A small encoder-decoder audio transcriber, trained from scratch.
Data: trained on short made-up English sentences, spoken by a formant synthesiser in many voices, 26041 training examples, 2.5 epochs.
Rows from block 4 of the text decoder, named by matrix and row number. Rows with one number belong to one attention dimension. Each number is 500 + 40 x the weight over its row's rms, rounded and kept within 0 to 999. All counts start at 0. Numbers have three digits each. After the name is the row's rms in percent of the matrix's.
# v: cross-attention value (decoder.blocks.4.cross_attn.v.weight, 128x192), inputs 0-95
# proj: cross-attention output (decoder.blocks.4.cross_attn.proj.weight, 128x128, transposed), outputs 0-127
v.34 103:493510578448516442457567532526453449409528449512560465526545498509558455566475546524504488490517556571537545539451469516528502492556529441468568539523503506468530481526483485523517500388469485516546445455490506544551528471457573480542528488576477582511474473409513499506464450538528442494
proj.34 097:495508533494521514481524377487551472527525519526454483513470499556558528472477485447506505453563472597492486490515531464511557523507507512437468518547445543522508465550481459479491554600476505452425532548470457478480505564506488579473521540408542527489562561498562494445548517390569524497525515513479502504548497407531478469486531462500484529443492511518480486488485595479531536472507
v.35 096:475503511486464508528534544530476463454547434528508524472514459530487463547495459457520519501504478443470520504564540532523536522531542442522482489536496523496489610432551552513494442504462498470542462540423477479548498429580520452520464488477525469481476519465435509465545465523513557460
proj.35 093:470503536530478524502516498445454520483494522494467445497528548516480458535503478517468522408461565535525597553487495499473476517457545500484594468510479472512480437533485454487457510540452514491492469422456506510441409552531503500510512494526502425480449514468514533539498446556464518497513491474526582507486571497568575556576514599512511536531544573497550576533421465510434470505521
v.36 104:574551490525544461509479505402432479563422529461452467481526559514455496553500459534457550526550507515507480467537509516522509467542531502565509526449484463535444472443439452521494481490521551499506484505502474464485545553500519509505492475445469475431524508520595485541505551495462459583
proj.36 103:420451523521484539549525488482473568520536540415516534501544519476489486513466467507487525538500440483467468509511474482415458561458494471546511504451490424475408461508526573496532551509533457574513554535474509473493556541524459473419496549497563448475452477435518446459504481515405517490481403535523499500493450477472518470547536560453520441508464517451498462519609460467494491494481
v.37 088:514549428480503486541441493508443439564491566460455558521491450532509460464475511470516512426525469477461434513525464522462460465478506490433501555484536553499560527455520448479470517538489526488487467457551455387516489575522543514536536453520459518526468475505455486419499494449468514482
proj.37 091:479501480558492475508503455492540475496516457500556478492488572493502557527515462488525496520484480489457512499501543566487395504525515475484461555453453494452449501510432461479533533505448509527465449545492509493489472431556483477521519487473447560472391440501552455468547503529448494502522476444430526473450399519510471483523483528505454440567520340490539517516585542510456530480474
v.38 105:482390508528548469438500444520573510446457454461483522493488507534530519453492529583443497516539517530562480473498492514503424461491541487540584490516499484532443489485498505524570524515460459506566515409430554487562511471483552488468503510507451516479511513428474442438443496430473499491
proj.38 120:510558421599491521512504574561528478499467491562501496375570491571515478516494534478484540525552533498496538533506452483533538501476460527471481467528539525453498508535492425464482461596478430491496434469506484563415459473495474536456482545482557428420560491532451454499501498549482534504571539504514464578497529500525483543481504505489525571466563518507537466525525538452501515523483
v.39 098:524490538491462534494519474454553519453525474487478554474531475495513533493527531488519526519466490474566507485510443520493407530475528542554500500491462536484468462485544512490565480568533535533512460458587516526500434459549456409461543518487588425501526460483532493505539430501591513481
proj.39 083:520433532513587530462490497512486524520522557514497548475575448475522484525499511407506541514522465443485530489498595505558457446484480520497503449487472546460486477459440482473471553464446478430476608498493518516475537595559538471505486431501476458577513497480428453460559539557558547435451524483547456475458525491510506489531516536484474488486510426468493501529563432474555505505449
v.40 097:493556492485545448531515539453468461484526560566484496482509500483528567492480428425473532470460418516516560447421457564530547525516496529454465459538521552529541536470530485434444507492527517504454524591567548474481503491429527494544563554538561525478522467480484470468505499523500451528
proj.40 103:528467575433517536524456450441502510464485505481486479568411545438490489506472454575459503492521492502514459507524476491420469512491548505519501534513508530536525543511485582539521483512505526520502545525492490512508520568529484562479525514508435569559519553480548534486417510413557513477472424510392442418446527444475577479424485473466498500514474489517517495494474430451560479440513
v.41 101:516473513600528498562471447534486426553541474514457471592460531553472460511459501527502515529474451503463534541574527559576520530527514475533530464523486505452517553495533514416487479514446578386502443497468516534431501466512489500527526549492500450502410455485544535470504518526530515509
proj.41 096:420534499475532506482494532469432540460576453485432510421547509517491554475520513520569526474511563528511506533528516522497486456449502421568509440480516468499433500517468487532504506480553491503494468510521463606431469511528542497565556479553508556434459441525454428562490523458459541526471548496475576496493504532504445540537483480471497476429557456532504551492410418523495494492459
v.42 098:531506546541501506513484511537445486450491546527450421472480518549502534483531518597445521548528550524520527491495505420513497525517536470528529507486439535602397523520413538446490438465486485527458513577562489470491548495514480545553494460475540469472408438487502562518472562524459474474
proj.42 096:499501488449483401582561493508469441457486527466489491503397438483399428462433455489461563516517540480490528449444512476478455541486445459498499478530451544482500502479541574471489516501544512563516562463496532538470481487475523489479529524561500414485437495509430457549443484548508499505482485412492440560466525487504456501523494466511547497532474493510440487564505539471463425463547
v.43 094:546500463465500416538489486485479445507559553493418457628518541490577547511487514467535446549523518483509513466479607477530519505548458474435489474525492442489508540443556478530404515487485506466479461533491501581513427462414486531505522527530470462471451433466452400518491523545506479460
proj.43 099:477546521407530475458460528567515519529517470510463520453488522555471504396475537568510471495471547500486458459560440538564506461554506510438482479574546501471488485541383499546513523529473575509517492509496454496509510503477492508517566477521480563447490500550606531562476521413550487502536536544448474415504500484506455513502522391550514543501474445478508559513494518498488509465487
v.44 107:525476500479547493484521459505559474458463433464494389482553447507503472459498538488493475456452499543565487472449489527489537487527543507450498507558510565430534495516531490487459499450514460543481443512495457470487442508522479466577531481494512544519473517556519523483462465471488499506
proj.44 113:591505527534551542514522416506522508457446493573467433518481539530548479496499444522471486508512506468515503492457524464456513481500490558555511513557498521502522464497498456493463537520466552414607415461477417553523550541448502542542523585468517539457612548484531517515542520467541529478518483548443452534508516459530553467493492557530478524480515530491522534480459557409516507548538
v.45 103:461453465438564470474423453489471506431443493478445483465466506550582575491520534479500530504549578528538512529520514505450494582513518445558477477543489482575485552551573506544573507473478472536481538484545496491526534525474494527537486520484473483528567489505514490465429552504506574515
proj.45 113:453485447494507416484558544506511449516458518507509538494491407506446488489482503497469499490509527465537512404521418487482490480501501521473494517499479434484510432532530509464469519534543422431502461516479517510449495474546482449427463500531588384425481524535465522509468524572518519457530513453534468508525552609501454530453525456494530516503483516459526525591529477490483391495548
v.46 103:512513454552524472526436472457565503479487486537533464491518523507555563564584457458550491501527432593465492508505521525498461500535474509464450538550491458490496546457485547483442500591460520489420553492582452521475536477491474475497495530444494525456534479436559538489487486506473406530
proj.46 103:524475501456438445643486487485431502506490478429522472507452479431494511497495478524553483531483471527469513453512571478479428462541433456494503474448441459522496532480576521508442522508505518517524525451498555471513488465495478508507527455502514501503468517503481537492425452451469515460469469398483469481406434547504565498428501518487520474546481523442537425506475427421494421476503
v.47 114:455530505472511536518464558447536538506556514525499518568509474446466433500519479521446535508488594404551468465535412416537501469508481554474462508475513507498579464572443463520471513491492506435448539529505547528531451593459456524424452522492512462515428471550461512432480512516540489549
proj.47 122:451518499474515509511493481483517470509461493495553495513526521546518566529442521437495505532504513532535427388545524524513427484461536464468506555564532587434546508547478490437538501424504550502499535540497575442461530456557533442438555505510493537566453428462489448547473509511539530485519500528486466498514438471438508458511494472465478433451480435557434551456521440489540557532473
v.48 095:519517438450535509462546536444464506579554500460518567511498513438552528545479501500462474455514495486485503503483535504455537455532468545547508471549505541459445480521461445484485502542437479514491503494529563436465522483494488582554484513427540528466475459540496468522501495543479558488
proj.48 097:498432444419460466495510536550488467519495556527466401499559545506485497458520549437534534528490477543491515480504556497521522551535447614533475467486553518471415484479434482491526528488602451561489535475497569437503567536459509414497455452490484494500531506537456516535570513485466491478519504507468489550503467467499528478492519460458459550496504567524459397490488542532535509537440
v.49 101:479585544483476529489503453532479470531442468501523533448510457588477475463543571547460513467522519529564396533489533498467521460435549482459593492535505530529512487565471565463464552532552467451511544543449559495526539529523504500417439471465515557464493540549469499526488526583460486411
proj.49 095:526430470536465501524478488484510491420489541443508407470539529451473500481527574501472529527529529504533430482496503460476456472420491509519500534539516552447458403538518530447509423504514475470506539571500504516489510487585434516512536550508492409460553480478467491492516519516520519412526521511598489583551446535489501564572529546447547442498502533507462459448549507516485531449498
v.50 101:481510434501511612440525536517476520528471564422548478456537461495451557521515501493508541488532441474479502461458477562545592430516474461454490479553522544478487460550500478504520525465519401471480500457499553545535509545523488473444507472477474546506478550522476459554429484500472459461
proj.50 090:516584449457550501501472458483504500475443474493489536503499566493413522481444516435482552508536482484498391467536496481489441519440512478492471444567515530461504465508470460493582470528461519499500485525536442503472498500559485508468484579557517561546466396502472578443511513490484458478510552526541460566516479526498506457568493459395512509498471483522480485420507470427519516440430
v.51 106:447573452508450533544429492564423495486505520502525494481558457508419499479413534567454503533509529431469523510466502528509424524478541537410509488484388528454547443528505447495473550522575474497484531511422482469463516560543533495475519467515480501522514494536481558498442515532496520537
proj.51 106:464492552502549522527568458491458508456522430517529571532521487466527510529479526438562561496483474477560487430551468547500480462509546401483538480516493454487455498481481530501448483500495541437468554487470557470475540492625455525507477486509509458501427533494508505503488463468411505518469562511585531524468448560525515476475517484439525459550526465468484587487467401501435482480453
v.52 095:464502488423514587518515536480498507535416540463515554444539597522481550499510497466456510518516477561504454529622396487533482485499555517472510489552542488511458459467512529539567501430476481463485473449518550423459598506513512503454555509561524467479446525443498526523444444484530498481
proj.52 094:469515505469563489481473479497558538509511526472510498616450497562477489538479452588461438436498503501465487527528475443516528514496503488469454475433509450526510531479496547487556505506479474557509502531585545514552540560472496531485525547495468514439537466453445566556515503516498542560471468461530578535450535468485603580534424496484430466445445510544491463442548519459526446511526
v.53 099:499425450485516442454477536502411475449560529497500457528506530439576508471507583544531532583550510502531528511518466532575504590483523539555468485485526471521492502593504458471492437498455543450523497516547575578505467501432477471499526560560484536537480472469504601486476515536465510446
proj.53 091:509589443394532476534548489496553447569565496554460532483464475558431529476457491535504444515553534427527514469452567535479548461469489483476485498526527508487493549469447470503504536469453520473463468505534521524455476453514519518547535532440518548561498535508499493448390559421433488482503505460392530494456526499470483415527538518532469473460516471504506522524529523503474556454466
v.54 105:457460506500458493490520502542503527479566460509475483481514517550559469462545417511577486545469516519457496455500523500535482552443540476551517396452480455539536529473508459502546494524520511442534475475546503480526475510457483470465529511534462431426559514541550494450476475447513486397
proj.54 104:496461502463489442420511497479548350539484493436472464481562519474564557503504589460502469514436482541500466475536467536456446500491500520484441464470539537427485477436538467518483593488494476437514475536497518415507473435543491461466529511517520471449505481561504444463528517520540549469505464401477499508491564545512501479487546492557514546473501545455535437512503506555484534497457
v.55 094:469519441554526485548559539472500556548518434521516523509430514540550536548524418526484504502518548495477502532547424491541514527520556528441497443517454477477513506412449575563453506497527476528522459554514559515523550551513512553533484476551590488540468509470519512576571528539466462454
proj.55 086:481531528474493516438428475483482518493530569489427463526469512516480525461519486486468439511509504521396499496531561480518512531467476479477507473494467531489506492541489483474485533508559433587557474553471553501569458439441495519562509489534529502483513501501462557460568501503556532447451511457478552531514480544401479534516480502489532520368457531485514467427581615443509491514530
v.56 105:483487518454453416511512535506490530520521463556524449472523526416535510576437535556448447490469460465459470394438555536487503546548477507600484516540485508503432475554510549461563444476484566497497472574457510520556418572484532562529476457478484501528504425515527481519418554520477461502
proj.56 108:478415473472506589511494458455529502547502526602519541527501524429557525530505464464531538541471476461527549480483495479518521482541544474433512566559503479488506474433501493486560493467492540561411494546496514421504503475533590554491505465554494487566478523534441504492487512621467465462498550515550479444454413510478500432488546474464528448526541439520517512567492484505523502513454
v.57 094:422488584442459502454420448567512517508536484525547499489590417515457445520507510501511497488539493554515488538505497535522547547488425558543531449522479489469466571506476491486506492546556478402508492495461431500504531513527438501571453544508495483506550439559483491518558533532513538480
proj.57 097:497477490524404540464559520526480420497520550569471443473464504488537469560465489497546478495526559534541515548428553495491481550464471555479418498488492503492566474494556516522510477548470553460484490498523544439455542456537556551432501526555495482477550506552405467461504578553562545501558548473481438490534490591516522472519500511514434442468424474545534521467536479492519466517502
v.58 083:481549504464465471462480519503541440506565444514458490542496536513389539477480560544521495493521562518538458475475482545421500432535474494476504598537503528503480517454550468505502471583472465532439569578496477524506525548568487593516461535464552477424466490540511499535549568565518460416
proj.58 084:457505472539585498523468586428483573466530552428548446527485487469524446548521465501551447530524447528463507473519481515452410449486521551507591462465531530506486510499469498479517524489495424524542509537525490512459398456494404465496430467563553499518499576505449485470517516489492478516478454475562475544525477509511565549563514501463472503543544584472525507487551544473483546505478
v.59 092:518547517566455512525489475515515508516533482455527495490509521513493481450494535477469446525535463550531511561505499547503470557514535546511385437538510507545454498517533520537559458529550507418541501418482504486456501541464432469524532482416533515531554528510478536589477491539485572492
proj.59 092:515515531613469521450518509542512441492512541495494518502438421471559545511484528467534523489517471503534515449473573457578475513428471506514503513526517488495470548537495487578511535544510531468534540517529453531492534442503438552501454456564468516559488571540529484438529515551599566567507459439461455466463519435515475466503467538525388490523486484509460525518489588527503461510462
v.60 094:495462500490497485549517453519544506518441432504501388518510551508443482559525503529431563494517517529416454526475553507506530468518447526497560580517505386425514487478486491472511552514464518456476482459494534484566496455458521497533484447547555526501550480507484517506504479496471482497
proj.60 084:514526509523477489516469498429409522457513525463513484480443511472491504550526466545472505530454525430484468486491462504496487516484527558452608575569515499500604529540526519522462434465518502444535454504464471519507530448532466452513457459387521519489460484498502494488555489500503481479541491441573509497477478440434488529469502395501412435553513528508421490464470424498498485539444
v.61 088:540508455537433503439493509479497558463505493488434564501552474456468511548561469548503539528478472527506530453458460470460529566461514518526475523561524492521491524532453553494472509461514486500519538438495507449502499428515522485528411504468492526534503418520470498511506543482542528515
proj.61 092:459521492544505497512480496466552527485506472535456413481538540488531490536440559528578487473473559571487505487450542502451486530483563510568543517466502466494508511618492460515515472557452522545518581493537598429484559500494565470503482553505502457482467525532488456455457555430562549529473501545454561502493424463561512490557508543492466479544446479528499555461499481482504419541477